Weights of a small CTC audio transcriber.
Training: muon at rate 0.0032, 12300 steps, batches of 128.
Data: trained on single English nouns, adjectives and verbs, spoken by a formant synthesiser in many voices, 20.2 epochs.
Rows from block 3 of a small CTC audio transcriber, named by matrix and row number. Rows with one number within an expert belong to one neuron, the router's apart. Each number is 128 + 24 x the weight over its row's rms, rounded and kept within 0 to 255. All counts start at 0. Numbers have three digits each. After the name is the row's rms in percent of the matrix's.
After each expert's rows are labels from the 100 clips, of 14976, where the router gives the expert most weight on average: "responds to" is what is common among them; "peak on" is the class under the peak. Only what is clearly more common there than usual is listed. The data: single English nouns, adjectives and verbs, spoken by a formant synthesiser in many voices. In brackets: how many of the 100.
# router: router (model.blocks.3.mlp.router.weight, 64x192, trained with AdamW), inputs 96-191
# up: expert up (model.blocks.3.mlp.up, 64x96x192), inputs 96-191
# down: expert down (model.blocks.3.mlp.down, 64x192x96, transposed), outputs 96-191

# expert 1
router.1 095:128170148144147115150147156148136104166149163104152087079126144148143103116079091115086100095124128123102175115148145147130124109105147126135116121137090150145130120113149139158150142096107144117115089079126082166131155124124110081136097094149138086142146088139113169133182115104104162115
up.0 051:141159141104139066117141079128154152128128111099077151160092151128120111154128120087128128152149151128161104113165128143095138146139160114128128128128128099099152115106108113081109082161141156148154128128192128114128128118177090151128165143160110116096183119128128128103128185128128149144
down.0 056:100137161154120110107104143131112128157139128103128109128110128128146158117159110161113109150128093076162149128143128109147128103164159086135083128105114159128128114152091137113147103099115142160178128128128090172105103119141167138066151099111149147128094118110105148146066150128086172128
up.1 130:106128128094128155146096128121090128084128089128161146128125091128159128130146128128087088088128128190128128128149116128128128099132158092153103128128104128128128128128144154128140128123102128128128128128183128153128128107128060128134166159128128128053130111128128134112175128128173200128
down.1 129:128128128128180128081091159099128128190123128096106155085105128093128128128141168128107124116121128130095128128128095128128128128159130128128122166128150145080092128100128170128128128128128084112096128128162128128173139128128176128161169109165120160132088128123191128129181155128128128163
up.2 136:128094128137122110128128099128173174152128128128128128117075128093128128089114119128128150128144125112128181177128128128146128128128128128114076123128128113128092085128120097128128114128128128131128135128176128123139107128128169162176137158128128128128178117119164128176088067069166128104
down.2 124:166128128128128189128120128128081127128122128128093128089143128092127128128110167128128128128098128128128112128117128128128147100128066103128145180128083128092063128111128201128128128128128128128128128136160088153128132100128112165128100132047192128183128128128098128128128128131122128128
responds to: quiet level (62); /b/ (41); pink noise (35); /ɔ/ (32)
peak on: /b/ (30)

# expert 41
router.41 096:098155134102109148131157164117168124144104177121141127086158146149154114153092125156126120130109136149089133147154175133127105117106129148170113147160088146160124113108118124115102114138110138104091122086105084150125164105108114119158101129109159092111147102088101165141178110136121152134
up.0 130:128128147137128128128103161128128128089148128108088128162119093145128128128173128168141159141094128128128128128092128140128176128128128128098128128095128114151210211128082128128128128128138112128163102128128158128128128075128128128128128128128128128128128147148197128128128116128128128122
down.0 121:084144128138128080116127128128128168077063185128128149147120128085128172128128177121146128167147128154128064130128128099123094128128128128149128128098128126138128094128124128128140154170128075128176117128128128128131080130128117128128069128128108157128128146142088128105128117124128143075
up.1 148:128128134091128069137128128117128124128128103092128128195128128086144128128128107114151153128125128100133098128102128163128128128128117196128077144176128077159153128128170085097134106128128112128093156128128151151124147128168128128152128128128109118128128159097145128079128120092133128141
down.1 120:109143057091171113112097062134162128128111128070128128081128128128128128165156128128076128128114128084128128128128128128168146115128128143128128128128212122164128156128128128160128084149128090142159128128165116128145128128128151128128128128046128128128115204128150128077128171128136139141
up.2 096:128108128114128134133155128065101128125128103128095101128128128111128128128128210092128113111128128128128105128136128119130227168128128128128130128128128131128128181128101128128128128128113128128134128138236157113128119162128068169128128117128128128128160128115118107138123128128128149171
down.2 102:158128071128144151128149156128103128129128128141128086128087128137128100116117128159128128128128128129128195128083176181093165096128179132128128128181154128124128128128128128184133092111106115091102128128128180094128128168143091106128128128154128121179159169089128128128128128091116128104
responds to: /g/ (30)
peak on: silence (89)

# expert 33
router.33 108:158141165116148165080152162153141149105105146114087120106129145173165147167145122137112129119090115096098170096132134149157104115093120147152092158110143117140072098141101099168174158108078159116097126098134112127101114111126134124134097108159137100172116123114118153147143103098136176165
up.0 092:128158128181128143174125095128121202097128191147128128116119128128127108123145128155146153161084154137128128128133128170128124089110128128128128132128128121146128122168128128128075128128128184082107135128128128061128088173128128128111128128136117120095128138180128134138128128064151128128
down.0 093:128128128082128205128167128128128149128088153145154128128128128128076168128128185148128096099128176128128162128175128128182156104128117128177110128170086171167125128128132085128177150128128128128140128103068084128077109112128128146088052128128145114118164127139171147150128128128128154128
up.1 113:190140128139205128153128128103139128167114125128159119128068098128088171128187111127131128128156147128157128062128122182174123128128154128128128128128128128154128102120128156128103112112137128122117128111095137128128128119116102103128099128128128128128186109077112100128128128104128128128
down.1 121:094094128128128128128152127122150128163106145110177139156128121167116174174104103128134128090096128128128128128128128128118117128152128140128128128136128110128175128128128139126125065107132112128126103077160128128114116128128128128128154128114098131039128128125103063103113128119115141130
up.2 098:070128124128128128109097085169099207128128128128128128107115100128128128166110128087158073137128101106133128114128128128128149108128128128093128128128165103128215139128117159128130128158128166147128111128128153124151128128128065178128032128128128135151151086193094133095128128128133071128
down.2 113:128117128064124159150133128128166128173164128128128128128134090128128141128128128128163150128128128151128097128128125163100167085151128160128099128119128155128144128088134128128101108128138128123128184128072128128128128149181128093126174162127197184128048097128128111128128128128128128108
responds to: /ɹ/ (73); /ɝ/ (60); /ð/ (42); /ʌ/ (42)
peak on: /ɹ/ (70)

# expert 32
router.32 101:119166110095112120141144161125162120152115170132140126092160118115166135145097129170116112105093142156086129119127159145143087106092154150150111156146082151151119113130129141128132128145090156106088130092105083156132163123120099122146109121125142083109152099096137167110185130127122153167
up.1 098:128111128149155128072069205128128128128128051128128090128128180153128095160128128128128128100128128141151128111171127128150128189128128158128128128128128187166128112128095128128128122128131128128128128128128128128128086102128128084128128128128128162128128184128173119175121170128089128125
down.1 114:147156128128120128128128098128172128128128128152128128082128128108088077128128128110128111157128120128128135128128113156128128175166123159128128128116128128128128128128127128128128128099092128169128170128074128068062128152128128166107120121128128102152128111188114120097128128170188128066
up.2 028:107128148128112093128128128104151128088128128128086160128128100188110167102147101128128095128128077148082128107128091088104140172161128142128106083128128128108101145107128167197128159128153128091146154128128128128128128128095128128128160128128099128128114128128128148169109092101093088128
down.2 025:128128128128094063128128128128128128128128164128104128128153113082128099128128128159181158128128128105094159114059128128128171128128128128081128128180128128128154171128128155128128081160098156078128146128128098106128128128149128128128128128128177128128128128128170103104128171128149098128
up.3 106:152177128129128128128128104124085128128128132128128117128145128128128138128128128126220134135132179181128128083128103128128128128070117098085128128128128128137082128128128128185091128158159128142128128128094128137113077128128161134152128072029128128128128128105128128117128128128128128076
down.3 097:093128128128128160128062059128128150124128087106128128172108128080121128128128157128177128128128081128080043143119128128128128182128128128128128164127128128128110128072128128128196128128156128098128128180112136163164128107128128065158184150090086146095128139128123128128128128128128182112
responds to: /aɪ/ (100); /w/ (63); word: white (38); word: quiet (25)
peak on: /aɪ/ (100)

# expert 28
router.28 093:117136119097111159102157162151143124173144158120140129090146128118117133107093100166138099126120104123097131138146184134146131117145125126126105161160111155165136105107164111129116122106104086090095115103082107140147160115072128110167078143129157113107110104103119119153187117128123110146
up.0 150:106128128152128116128103128139128142157181128098128128109095129096094128128128128121101127128145124137128128128128128151128141182157156128128094128151125059102128210106154119128167082116128142128110106128128140128158147128115108115128128139119128097079128093117167128105145128128114117128
down.0 126:128175151128128163128119161137095085124128128128183101120128091174128098081128128128128148128128128128079128151128128128151082124128128133128088119128085128116128111128128128128107128167128128128128128128128128128128128096128103101105128128161128128128128128128128148145100128083128128128
up.1 017:128089128128128128128077128128128128128128128162128128128166128093168173128128128080128128090160153099099128128128128128128128054128128128128158128128128128128157128128153128128128128128128128087162128185166128167128171128162128128128164128128099078128128163179098128157128128128128128128
down.1 020:128128128188128128128128099080128152128128128077159128158169128164156128128155101078190128128100128128128128100128128128128172128128156128128089090100179151128152085128088128128128128128097096128093080128093128073165128128128085095094172128128188128076128085128128128098128128128128128128
up.2 090:132164128150128145107125128147143106128128107128128137128128153128138128149128128088152128167116084169128128179128111128128163116052128092128185128109128116162128186187128128099157128128151144128106128078194128128121074128143140099128128128151079134128079128128128128122128121112128128179
down.2 097:098128100103162128128128128096128099120128128128108096139128128058128162128151128128128128128116106140128104133175128128128128128135190128128143150173178138128128056128168128163128083136128175093090128128128165128128128102148045128128128128128170128163128113128128128128113128128128128076
responds to: /u/ (69); /n/ (49); word: new (41); muffled (low-pass) (35)
peak on: silence (96)

# expert 60
router.60 110:136143139146111135121168115166106092168133148150136106095132115119149156088097096106097136130162112094110124134166163119157149083136130095129154144097137147180150124101139117168127154144087118112086130086104126122100151128113092082139087120095149098143124080097094117147117100133113117113
up.0 094:128128128128128128128189163130128128128088153128128128161142151196141118128128128140161156128129096136128128125047128128128138128128128176105128066128098152128128128128102128136128128128128128128123085128128128134128128128128128128128126128110128137128093185128117128128167128128128150128
down.0 096:128177119128128128128128128128104128128128128129128054128128128128128128128128128128184145158095128122128128128128128153128128138128128129128128128197128128128177102134087140128091042128128128128095128128181163167128093128128128128128128128107074141148115128138128128128128050128128169128
up.1 085:128128160128128128132128197099165149128083122128087128123128153102128128095119178171128161128098158172072128092103128148173128085128164128166128147128071107128141100128128140128095113128088143128089136128151079128128095128145112128128103128128081111102128128155159128095128128128128128142
down.1 092:155118144167165128099128128128114128164128095128173128128081128128128128128155128090128128166157128194094128128128152074128128119142111128128171128128125128081110072123128128153128128099128054128128128152128128128128095150161128128128128128136137154128128091128146128209143128128134100128
up.2 078:128128151128113128128128152121128128128128128128140134179128163128128128095128128104151128128128147065128128202128091128128128161128128128187128150128051128116128128135078128150097128175128128128151128128128128061220091155128124105128128128128128128056128128123160128128097135165128128177
down.2 089:131073128115128122128158128109128128128128144084128128169128128077128137128081120135193128110128102110128128170128128128162128124094128174128164128120098128067128128128210169120128151130084117159120128128139134097198128174139075128164065099128142128128138128128128151160142128128128145128
responds to: /h/ (97); /s/ (96); /aʊ/ (90); word: house (88)
peak on: /aʊ/ (50); /h/ (47)

# expert 45
router.45 107:095159154104141138148146140129144144153111120167094116121154127144102100155117096163149149170097103136108148101141175107108110103144126127151151150162118159155116139087107115095135103133106092104091133095111105134164161143114159143166115144121118129089103100099107120160161126161137123147
up.0 129:128128108130120085128065128136140128087128128074128094213167124050136128142128128128076110128127128108180118143128134190128103128128102132128128096128128193102156145128128128128128128128069128066128100112155070128089146128136128092128138128128128128128128096128117170128128128128128128152
down.0 119:128168155128128097128169128128128194128128159204128168108128073128128147130093128128179128143128134128086104131088128128093128155128128128128125153117151128128132139199128128129128112126098128108128118094078128128158163128090112070126130090128096128184128128156106128128096128074146070090
up.1 105:108128104188128145128150128128151176128128128147163116128068128128128128102139128118128056128113128104128128128128128097128128129180128163128112128128128147128128158128128064086080128084128128121128128126086128122128128128128128154193128126115156091122128128128107069128132097134128164070
down.1 112:096099128115117128128096128147128128159128142168159128137169128123128128117128128128128086128128123128124128162128128155128128128143116205109128128128147128174126085087190128128128149103128068128074132133127128112076170114128128128128128141106128161138128128128118128131128128171146128097
up.2 052:128163128168128128140102142128128183128128122071128128151156110122085094128128128128094092128120128084141106143128163128128163150128150128153151110121134090128108128128157128128184167143144132075137128149175128128128128128104175103089109097128128128113153128106190144163104128144157113096
down.2 056:128128142156128147152139104116108128141128151148152128104161122128107148087101128106146099108126111119128138128144119140124104111122128084120100151161098171154123099157128128132100092128128123183118088146118167140128137153152128181128170128087128137151183128175128102128156103159049128151
responds to: reverberation (88); /tʃ/ (30); word: watched (29); /ʃ/ (27)
peak on: /t/ (32)

# expert 42
router.42 096:110160111103130145133147163117171111153103172130144116102168136135141102123094129162115104131106115161096137141127171135123095111116143158142107157147081153168120122122119133121117127133112143111091117084129082148140166110120114117166091137104164092110162099089115162142181125123121160136
up.0 027:211110128128128128128114117128128128128128152128151148128128128128087128128128140160128128181168128128128128102128128128128128148086103101073128151128137128095163128165151143128128116096128098088128158128128128097198128146128128166155185128128088128128128128128128128128093163128128128069
down.0 027:084104161128171128102157128128128128128185144108128128147165177128128128167110099164164149128098103169128128166128116161128128128192097173128128152110190128128128161128095128174107128119128128128086128103128158128064128128128128128128084128096128128128150097086091128128128100163096128178
up.1 058:128128128148128091128074128128156150128156128143103146128060128128162100128102128124128113166137128128099110128154128076128128104111113128128138093128062128128115164128099164128163150128128131128171084141128110130127099148113128099087085128159161165164132144161128102128058128128114100128
down.1 057:113128128147166128158146081128150082084144162128090086095128128109128142129114128097128163128110128136155130123128126128128076178128128089103095128166164117120117128128090166128174123119128082128114128128148128092128115066128084098165128128128128128128099144168128128169128169139128128128
up.2 101:128172128128128141137128128128162170138176128158181160101128128128105113078086169128150128128128128181081128142128128128171117105162180128134162092085128098128100128130128128084128128128131128128128128180128128128128098128188128105128128138128128069132115128128087128122128128083128091128
down.2 109:131180128128128128127128128079128128128147100128128128112115188148140207128128181157128192128138128098128102128154135128128165128105128128123128128128128187128064105128128133128128085128128128094114128128128121128128094128097106128161128128186128082118053128128110140128167125091154128128
responds to: /s/ (44)
peak on: silence (84)